{"arch": "convformer", "model": "image classifier", "dataset": "rendered made-up planets", "train_examples": 97500, "image_size": 48, "crop_scale_min": 1, "horizontal_flip": false, "targets": ["kind"], "num_classes": 7, "norm": "layernorm", "norm_position": "pre", "activation": "gelu", "mlp_ratio": 4, "parallel_block": false, "inner_norm": false, "patch_size": [2, 2], "depths": [4, 4, 4, 4], "widths": [80, 160, 320, 640], "kernel_size": 3, "mixing": "cutmix", "loss": "cross_entropy", "init": "torch_default", "residual_init": "none", "optimizer": "soap", "beta2": 0.95, "lr": 0.00088, "beta1": 0.9, "shampoo_beta": 0.95, "eps": 1e-08, "precondition_frequency": 20, "max_precond_dim": 1024, "one_sided": false, "adamw_lr_other_params": 0.0023, "grad_clip": 1.0, "ema_decay": 0.995, "steps": 17800, "batch_size": 256, "epochs": 46.7, "lr_schedule": "cosine", "final_lr_fraction": 0.1, "warmup_steps": 3560, "weight_decay": 0.3, "adamw_weight_decay_other_params": 0.05}
Rows from block 12 of a small image classifier, named by matrix and row number. Rows with one number belong to one neuron. Each number is 128 + 24 x the weight over its row's rms, rounded and kept within 0 to 255. All counts start at 0. Numbers have three digits each. After the name is the row's rms in percent of the matrix's.
After each neuron's rows are labels from the 100 images, of 14848, where the neuron reaches its highest value: "responds to" is what is common among them. Only what is clearly more common there than usual is listed. The data: rendered made-up planets. In brackets: how many of the 100.
# fc1: MLP up (model.blocks.12.mlp.fc1.weight, 2560x640), inputs 504-575
# fc2: MLP down (model.blocks.12.mlp.fc2.weight, 640x2560, transposed), outputs 504-575

fc1.2 106:138177150134123126153143163148121103154124097090179105132102092188174122162148115078133132144143119131133088122095132147063120151118202179120137090121145204159132097107132135167101123125154132103130116117122115093118
fc2.2 110:109165144134142123118154156107103127148114178136095116155097192142150128129117151128131131128143150084093165149169147146136169115110165118153129154179125142115117154116172125153130140136138118105108153121101129175129
responds to: desert world (77)

fc1.176 101:130125116099093125160110076134115133157114130134135146119117151097125121104120132146124133084172136111107108120125135116200144111100104104161104146088116149148145100136105149122106156131092115116107089118139133127100
fc2.176 089:096098137109132120111125163142072136099146105125148126140097152146154082161157099099123101134147080142157132144178149138121181117121161157149161135120112118122115124131133119094145127165145124103160156124112165134140
responds to: ocean world (100)

fc1.38 103:106115141110111132125107126118088135105151114167146087102106111105130154139157154136135135081149152094152109119146104185158120112176169118105117110131083132112071138128164130135162127113132129092095066141098134170128
fc2.38 093:100112153106120135127124143151113112164135153112109099137128143130151110141185083148118129141161113154159115118149099101119130095139177170111115136083120136138092182122134116132127114134103128160143113118133123147156
responds to: ocean world (98); rings (78)

fc1.707 102:109114152134163094131104109146121112157136096126165199077121107126092136100102119125100182116150151142086128150111168120163094130126142175117143093161041124124107144131098111144152150170079192148121134147109140124125
fc2.707 114:114121140138141135129121096137122144100141135128113132127105142141120143145116124125149117154159109142074202170078158183136130117107131103156157123161092109109094157179085089143139187152151130122110157109150112161108
responds to: cloud-covered world (95)

fc1.503 109:123124102121139111107147098119137134158136091148166119126107134138129101171138103110120099144159066141142114077097128120148119115079123166105132110101105142139129135119135163142119118085143132100126143092113143150130
fc2.503 095:128115109096148084126120154097118121134135152136108150124106146174119112142141135155121134156114116142124129152123106119157118134142134098174105156179114154124197131125139118129152128073106180111108141079098126080103
responds to: cloud-covered world (99); rings (64)

fc1.530 100:120122149138101164092160158120109139139127069152113124056164153119079102154132106136173122142119112120104126085138138165113127106106130145130104150083125139094100120118095143125165112100150156122088105123144126117082
fc2.530 110:152126164163128162118152121117109128081115152167134127116096163139150143101125150180143108106151115117138150133146111099150105133150118124111093157113106094103070123112148134138157175118160162104137105104127102121158
responds to: cloud-covered world (34)

fc1.557 088:121160153094143090147080107117082144111170123129142170091148112123150127077124154130117145137142117188122144134113118091125113141133094126138142133159085102138128108123103108098117103152106119130108163164107090083092
fc2.557 086:206119098114168139117124128143125155138176167139121135144099143141142123163163104143093111105098117142128160171137080185091144133124134126142146088155081138109106128173100101147172122130130139125090159113125108161142
responds to: desert world (79)

fc1.695 114:131067108167137122126148119132166135074160112115102107143156105119135123089105155134128106121106127177126094076164174135122144101136139139114127102157131130128126145105148135142162193146132116174103107130104178124126
fc2.695 113:121077142116101143065090110142123129138104077102123088101110119130148124145138113161076145163125156119145168098111130105127110124121129168081147097143100128170113120133106129123143126155121097185152118072080135153168
responds to: banded gas giant (89)

fc1.40 092:116116137115112137156118109186110156110110134158152110136160120122127120126136141116133139143134095116173198133125134052138119140086146159084078159126090103162190096125076160090161113148113135091122140104169107176135
fc2.40 099:152119118111138152099110116122117185092159149088103123133132134117150112160154152093131110138134135105134106118172096138123127111126159104140115089150119160117079117143142112146105145198159124093135140116126083157121
responds to: lava world (36)

fc1.95 103:138188165185105141156126090188121115135089144121099166141114171130175125123129160089144096117097140140157097128142130146143086146075130131119135113106140157117141088127161163165106153138107131105115140136149117120109
fc2.95 122:145138167163134141082163102114067110120134130159125130118125130124131135151133153162158147116141159118179153145121120136110136120124121120155124157156085081154113171124127115185098112116107093111138090131170096135134
responds to: desert world (32)

fc1.686 110:100127116136111103128115064158118143099140149127099109137090145116127120128122169138139110077133123157135110138174158106116122154109168092123114151167119144097122120121125133135120121113161131096140109140139114126131
fc2.686 091:131155122104133120124128148140134118111149120135154161123133147097149116159108175167130157092119150106090074124103149118149129128151147144165133107142089222133113123151134088090122106104106119146097116073101071140148
responds to: desert world (65)

fc1.18 106:147123107151109135133166135126137108081118122108081084163120140121124089098137167151162087111144094106139124135160140086118210108128160130133189136131129140133148148118131143112134118131099078149163151132103131171109
fc2.18 111:124136122133154129146117161151131104106062126120153182127133103116106119159116168164096123130153152134127155117107124115111160114180131130119113131077097159088121139134090127110083128165173150163130119130126151119108
responds to: polar caps (59); desert world (47)

fc1.580 098:101119102116128106070137159103156144133121057123139163101169100140103117125105113136108124126147113091097099112155119115098127112105125107152155146148108086149166140089168076111122105104166187140150093091144133148137
fc2.580 111:173129185170138178150144104150153071094153152146159152114135167128106126147120161134143109114168127122138167148099118135135127139184160127140124130136152146157134138083130106175087155130102159098110112113127060148135
responds to: rings (72); cratered rock (48)

fc1.241 097:136090084150115161129165107126135110122148112154083164147134178107116127134090127121151164137135169159149109067123160118118156175109145114102158143123129143182092112106142164115095138111126142130132170154122109150103
fc2.241 100:134140120119158116100132170103142140135123127123132080131121119115153166143136104122140114159107104119092130073110086132090179126163151150129080122137122125124101145095124137142092117091103135095085091118090118131154
responds to: ocean world (90)

fc1.203 104:192121141137128171105096094128136116127102133101130164130114144114085153138143117118120156124103160120117115152139156102150156092162105140109115113108141146105161113094166130170117123135121111160099119112120088087139
fc2.203 104:102125166164086140134130097173156129096094097109152148104126113115106135183134102088125127149126095111149132096074151142122140118154109100147144147108115138208116107128145159143115119100119124137101098153127097167134
responds to: desert world (86); glowing rim (72)

fc1.498 093:133133147154135130081121176159175104097123060132115121112124123140139161114118131157127128099134133118114142142123109124115146190107099145131161131127129107139155125155107102140132132110121183144158137116097116187119
fc2.498 088:126123125107127106124140121152103165126133133093114123110129168138129127135156148134117100087089155145106153114166111135173165118132122165148158134164106112101121128134168139137139158155149154157129098120116102167164
responds to: cloud-covered world (96); rings (79); crescent (51)

fc1.85 099:097142153121146117142110102129165150089144100129134168083154147138138127074104122116140125113133138165116137111125129082122122104137055132137136142152063127126157124148094111133116134151098146143092179161140117105096
fc2.85 096:169149122110150125110085121144142130116184167134113142133095135138175138121139118146069086126124131151124159173149108180105157100150128124134137121152111162118134129162112109140120083114176094134067140117139125122146
responds to: cloud-covered world (74)

fc1.223 092:123137085137129131128179175136096110094094142135135135103145133156129153092156112173096182131129139149161114146143142097113114124096125179167158197133129150135127139116089113108129135115116075144135159124140115078086
fc2.223 085:144092148132124143109144089130144113085127152097063078128145137105107150097149120152143119119149109123113136093122150088170087129154126119143112142119133129136127106105119107109122150133114090153136111144116108138156
responds to: cratered rock (99)

fc1.726 105:097138107125116138179131097131112122134138142098110134099157125069106083118139107099084167097156155134139136101147124151157155090075127114182127102127149097169122144135121134161105166140150124140150110072153143134156
fc2.726 090:072113150126137137107143144157119129098178112122132136177150127153102077119117096117140108129139129144137124146128146132142191126107131155140146165123086135152097138097131101141130117098118099183136132123156157091138
responds to: cratered rock (95); rings (68)

fc1.358 096:145117157156150143156150101096067180124116154140140164128093127060114147103126139087116179129140121125190144110111167109150098171135141125075096104158141099134143156130111146143097125117112120159158117125145192160109
fc2.358 083:162122159083123115097109154129106133182140116119110098124118159122151085118095124131129140115144132118155120124087129109153129121144134107166097133109105133146103174136162118105126123102143122139142126167109160135171
responds to: cloud-covered world (97); crescent (58)

fc1.679 129:153163106115097097103076142159149111127116100127088135104129137085143134112073133137150156124113142108064078152084122159066112142151133144114080120117096099131081129134149113135122107140172132115154150129117163129141
fc2.679 112:144109157127166159147107139106151106105115124149129101106156102148129106108116143116101151169127107167119117134130108166130150137182148141143092138125091168134163122145143108131099111135136125120113123096110121127161
responds to: cloud-covered world (33)

fc1.548 102:102126154085124124121129132135121113125147117104143166166077128158120134105146132115144145130135138173098116165148164074118132135143104142156123137143124117104130170116116093107098155155081122143105162119148132114107
fc2.548 100:137126141116113136159118110153132143119148124155124133143122159152139142150090116137131099107132165134125128110170119097141157087122146167166140150158116099154086147126095138124128095146128109169101201100155130160094
responds to: cloud-covered world (77)

fc1.585 084:141112148181139110101101157160130109130127102138117112091117139164127157103106098171091138125135145102129157166093136125098128202168114135123120123168112098140094117139089108156129136110138160121194144112143121159118
fc2.585 078:134126138113110133127127147155116156121152156104095092115126167135163121123133115159154110136164132131106201076141115141180153102141113145132135149127124107103144137158160126115137151157150160165120129134123134184155
responds to: cloud-covered world (97); crescent (50)

fc1.153 089:103127147110105099115154151143120112133122118094102158133104113117129135162102205111123166121121129146118121155146127106125119117077121109150148085143076135117128145125118177127096144147131113160115143163105140136119
fc2.153 096:151162111109099167132149158141130100087139102123135150110103108098134119094125134124149140123154092098115157161115116098130119124111125112105131139171127132123135200132158100112089111119109101125137124114132101141141
responds to: cloud-covered world (89); rings (68); crescent (61)

fc1.268 112:134092171154135145151151116139094138173132074126111100098142111121102147149173159178107133102194129100141140125129094165132157125128166133157116139121123109110105141127072145133121093110133060162099083145135137126087
fc2.268 114:127117161172089128175108142138133123173131105097145130102141140114147102123125105094127152139107145147116160129135138128125128103164125115060118162145142143133119107140118087130127132117187112179132138147149146095113
responds to: ocean world (97); rings (92)

fc1.438 108:188107124141124145124171122121150123118134100131123138119095099066092151101125137122138142094130151095100083143117110120147171057143178139131121146103154150095139097134156150138127158122115099140120103158159161130130
fc2.438 128:146111123168100175130142149159096128104138104093137099122143132088097117100138098137153133139112148169136177115138129102124110096112166168135134149096158171125111118146135145137110132092127135116121073140129131130126
responds to: rings (64); ocean world (36)

fc1.190 119:096122125123097130127090141137110147160099163093123159159124145129147139107146108147130120130108137151110143146148155129090142121164104126104143130119107117116132138054159130163169085107153134122154123138113178115144
fc2.190 114:097098103084141181132136131137146073133146177119098123139127153131132113113146133144077163103150126129119079110131124121141108173164170142094133092108173168102121117121159163129129092123106123108097124106132083089140
responds to: ocean world (69)

fc1.439 105:167109131132108133163115147080136122139103138168147139092123125128113129094095121122141147142126139122115133124116134114134138147132122138158136157100142127121125123135112103148167157104145085154173096150151109115132
fc2.439 114:130104175118134159148149139095185188135165104103115113143115091082120137113104182135151138160129154114093115117187125172130140096105175104149157126096151126151150137131160155145140114086118184139149104173095166160167
responds to: desert world (55)

fc1.603 104:144117143163148177085144132067127101189138121080109125110132149141143126110133115131087154146133066132125158151103159179098128144102121104181132167139101147121179121139150138128117124122113168122180130141161123063125
fc2.603 099:119140152103125138165117142115126089137166158140175122114145150104130097118120103128131131119142110137141160116073123148138121124123124126119145124132140088141122150127162141156144183132160110147125136106093086145137
responds to: cloud-covered world (84)

fc1.397 090:093139135148084096087122118185124146126124128145130111108097108116105112139130113112113122122134113153139135106121139150058083121119191114121137134139109148143154101115139166115144171122121133115123140131161130113113
fc2.397 087:161126122180179134104103122154100138142122147114135122120122155104147109163109102160115118091105130116132154157132129154096141091112126142120106141127127141100095174135144117134135141146154105090120130124088127152131
responds to: cracked ice world (86)

fc1.428 103:128112111149121118162137118141092104126132088103100128129146106169111109162161113133106131126133128088108137153166107109126119191129154150095147100154120170162090136125106146157164132114154113123138117175114125101121
fc2.428 095:146148100173165158109144168107135155160195132140137129142114157128113128141115106192108082106130138124123147151134122127106157115126122110164130156144131145112090120145141149169117095080161121106110141100111141124138
responds to: desert world (87); rings (75)

fc1.272 111:155108168160154081137144093151108113147121170124140166127171122172113118070104161140127137115142125148147103130187141129144103126126166104130109130140130116104123137133136116148121109114147112143141118137130118107154
fc2.272 114:117116163112171099140165120127080142109122124116107109132121184093118124152102139151141135090141140183147145142142134120112121148109143129153139154159124088155140140162123154141099112115155120141099134123125096145133
responds to: ocean world (88)

fc1.731 083:118094076167131137151184135116110099135103140146168143168171129109116115112112129153154162112140124123121163156149165095177090139124160104124132169157159110120095139143109157121106154140129126098115080120104085101145
fc2.731 086:137125111089135139133178181110093143134137172136123107120126133126138130163140095162102064146148122148107141145149142119119140094139126124165131165136149149120138126160161132173117111091171119159111154132102109143149
responds to: desert world (92); polar caps (54)

fc1.652 104:107129130164127110129115103153125105115144134090094134146113149131134121164152136161108108128092139115168125169125127099148105177121108099090129099140123152100157099170165113113138135164098076118166130133139104148122
fc2.652 125:131116133158136098117143105109121098130153157117130124147127147129101136137094166104119148107132124122167164161070115173091115156119099090104097126164126104124093134128125141125141103146123160107154174112147125107159
responds to: lava world (35)

fc1.293 100:156108138111130127100129184111153128128101122158144109117135154131120122107145104156129133097148129118104165155141141099072145093136114162141081140124140127078116109118191132120115118135136157116147152138133132132113
fc2.293 110:144141098140137123080191112127105151143113124161079140141131134123154119158152141096124068137143148149132114139159151128143112096108136174124142152114114140101089108161111143099188132124159115111133139100174116154109
responds to: rings (76); ocean world (34)

fc1.43 097:117135099141098141095114117099114105170132109096118092109152110136143134141137151140189156133128130100154137133106115118107104117084108102164062142157130117092088080134138145137134119089098137115116112130123131140086
fc2.43 083:165132120126163131112157126173122161162120168127145120148113143135115096112168098112136130114100151153077153135153148165142133127112150143160161132104088138150116163098142119103122110134145108132142153099129136140120
responds to: cloud-covered world (99)

fc1.362 114:088123115133110128115073137122152130087135128138128113131099142128145112151084137117137078111093114106103159118125157138132151108133124115117125180151140120142124173127132111132109126153145143162112167086127139110113
fc2.362 103:124111133146131118097112130128166185132159136100109130119105119118126095121145088099115174098115088123102156150143092169084149124141113102147124099117110122132112173143142125165162159105144131129124118111120133109143
responds to: cloud-covered world (42)

fc1.681 105:160119116110144108138138103139125150110131109132116101115151114100136145139108111108134143175178180098118103132190103073075124098131188130150122140109122123105130076144139151157123171097139105111159102145097168120144
fc2.681 108:140112135149145145126116141168107120106166091120134081118162136089088165118116143163138117154129130114125141091147095164131173137099132108124112125129134118150153135130173093089155111110157172105076133156102076152175
responds to: lava world (93)

fc1.217 116:101129100156113097122141133191103143109130110116142147127158119067078150118179149155137123130133158092146082157147132130137125114109084157118141154124155111145105137146104098093120148101142161130124181132121085079085
fc2.217 105:132113121137118156121188093149116129121115132104127150132134099148086125119148125092140160125107096117114145101134157108139118145164107134120117127118122085106119128136126094143158175167092116198104151096162109119126
responds to: cratered rock (100); rings (84)

fc1.113 113:165117105113141116134105130159109157167138180129092160136167117100151110129161102134126130122159163120159141080165154112146148145167116122173144103095097145113111154153105136130159138102099129164133104107114128122096
fc2.113 100:131130082099177115121111115123100164158117101190148133121148130119143129136134142137139137093101117145113120107105133118123121144121127118172185148162172133118134134173152075131122128147134169137179153106096080148118
responds to: cratered rock (62); desert world (38)

fc1.683 101:111130129100105165120123127142165112152119122129167159149171073105151165101120108134155171143119147098176133137125138128094158129126127107142150113152118086142109136115142163117154120137127115190138145148110149101156
fc2.683 102:158133129183159095141150156101114084149117137150125145143137202133132098188163136125134113082108147118086123142109099152110150129114159102155128113150127093129120130132125122095120161111132109104113107118113119121122
responds to: lava world (47)

fc1.744 102:167104142127147095178103118107087120115206122131108159049151134153115128128164111150103150114122153128120149163065093125152123128102131125143157139143144128142145158127105101102140089120100092144127103165106078135111
fc2.744 095:177112118137133152106147143152148110176116121131156119124131129128142124144140144112109136059075140120147098159128151169127112129127094125187140117148104086095123141169123095118160095153117152148120153059125077136131
responds to: desert world (100)

fc1.54 111:097118105124110082122165117145130188118128081149117138087125137105110136156144136092131120155092125162161094133122105154118156134095123129106120140131145138125102091099120126138080136138155118167130151109126131130111
fc2.54 100:105129084098119117123122121125135145130152095110135124137099146146129078089179081139111120130112137135099115133132110135220147074111184163154141104147101126126125146109129127095122128154165089201116172145118147144127
responds to: cratered rock (93)

fc1.45 094:116126138180109140120140134124093145175123131182114122135118124112119137145195159148141152089154169095136100113134137179149120127162165091139128163096115112116058079113102137133147105081108092116073127144108172139117
fc2.45 088:107125162102122147145111136139129084160117138096107089123099123142146125106145118111102158173109123133129128132143092117080177107136170122084129152139123103156104145111141084147095116121142125116101121135134121127165
responds to: ocean world (99); rings (86)

fc1.240 100:165105149156117145170088087113107146128151158096131161150127082130132153073131131121117177101126123157114143138157104099141145130114120115121147169067166098137134112139110152133100114150152136074155121109142132075123
fc2.240 103:163140147098169104137131146116096123147125138108123124154131175131101134125135140159129165094101145067186154124150103137145118119151165156172117119106134136138161139131178143121127107111151153101146109135115118097135
responds to: banded gas giant (40)

fc1.39 121:102121136103163140142148147172138157150125095176134156126152174140123086103155110155129096098095150159123123114134139104118150135159087111162120137126096124091096097091138088143161164103129150137141122103151148135123
fc2.39 120:130099095126138109113126154138094140144136164132117124147129103133101109130163133110117083142085182178133164122136125119111145125120107151113116156092115116084121114142107126174180104143133140137134100104130141113097
responds to: desert world (51)

fc1.435 108:112162152151124139133122127156156124137115119138143156140110149130148150137114106122153171098116109156109099140102096127156114124137108174151155114142115086143148114155132103168127094122128155135118106182124091142080
fc2.435 113:099148153141149111156140138127141127104179126162143115138138101136133129098132110156116061144096119171123105136133117127096125103162132153169101133110147100139124139134128082121149144114074122126149098099133133141125
responds to: lava world (60)

fc1.564 113:145144118117131117094104124069132134118075136116101145127106134189089132145126147098164093122104144109159128098155165145172167147132097125066151123135086109115102148120125139144113104104151151116096119066123123138177
fc2.564 098:123105164124124106118115142132126100134111108132117138121112124107133106150181124156156113141152143107091127104103142138109105105148177147137125094099107121135111091133089137087159108140115097086145133131108141132135
responds to: ocean world (75)

fc1.295 114:145175124107122152138103168131104143120164142103133111164092146156144159106118153118123114149119092100146117086092144149125126138090142087075125125124128113131145077100108147137129114132071130103084124108121131153119
fc2.295 107:169094126130116118089119151133138120153138162104122121121127128117110076120120079105144115140128116111115096154106110143139138113122137142158136115121126146094131090138130156101165142156103131137127115169128103121159
responds to: cracked ice world (99); rings (83)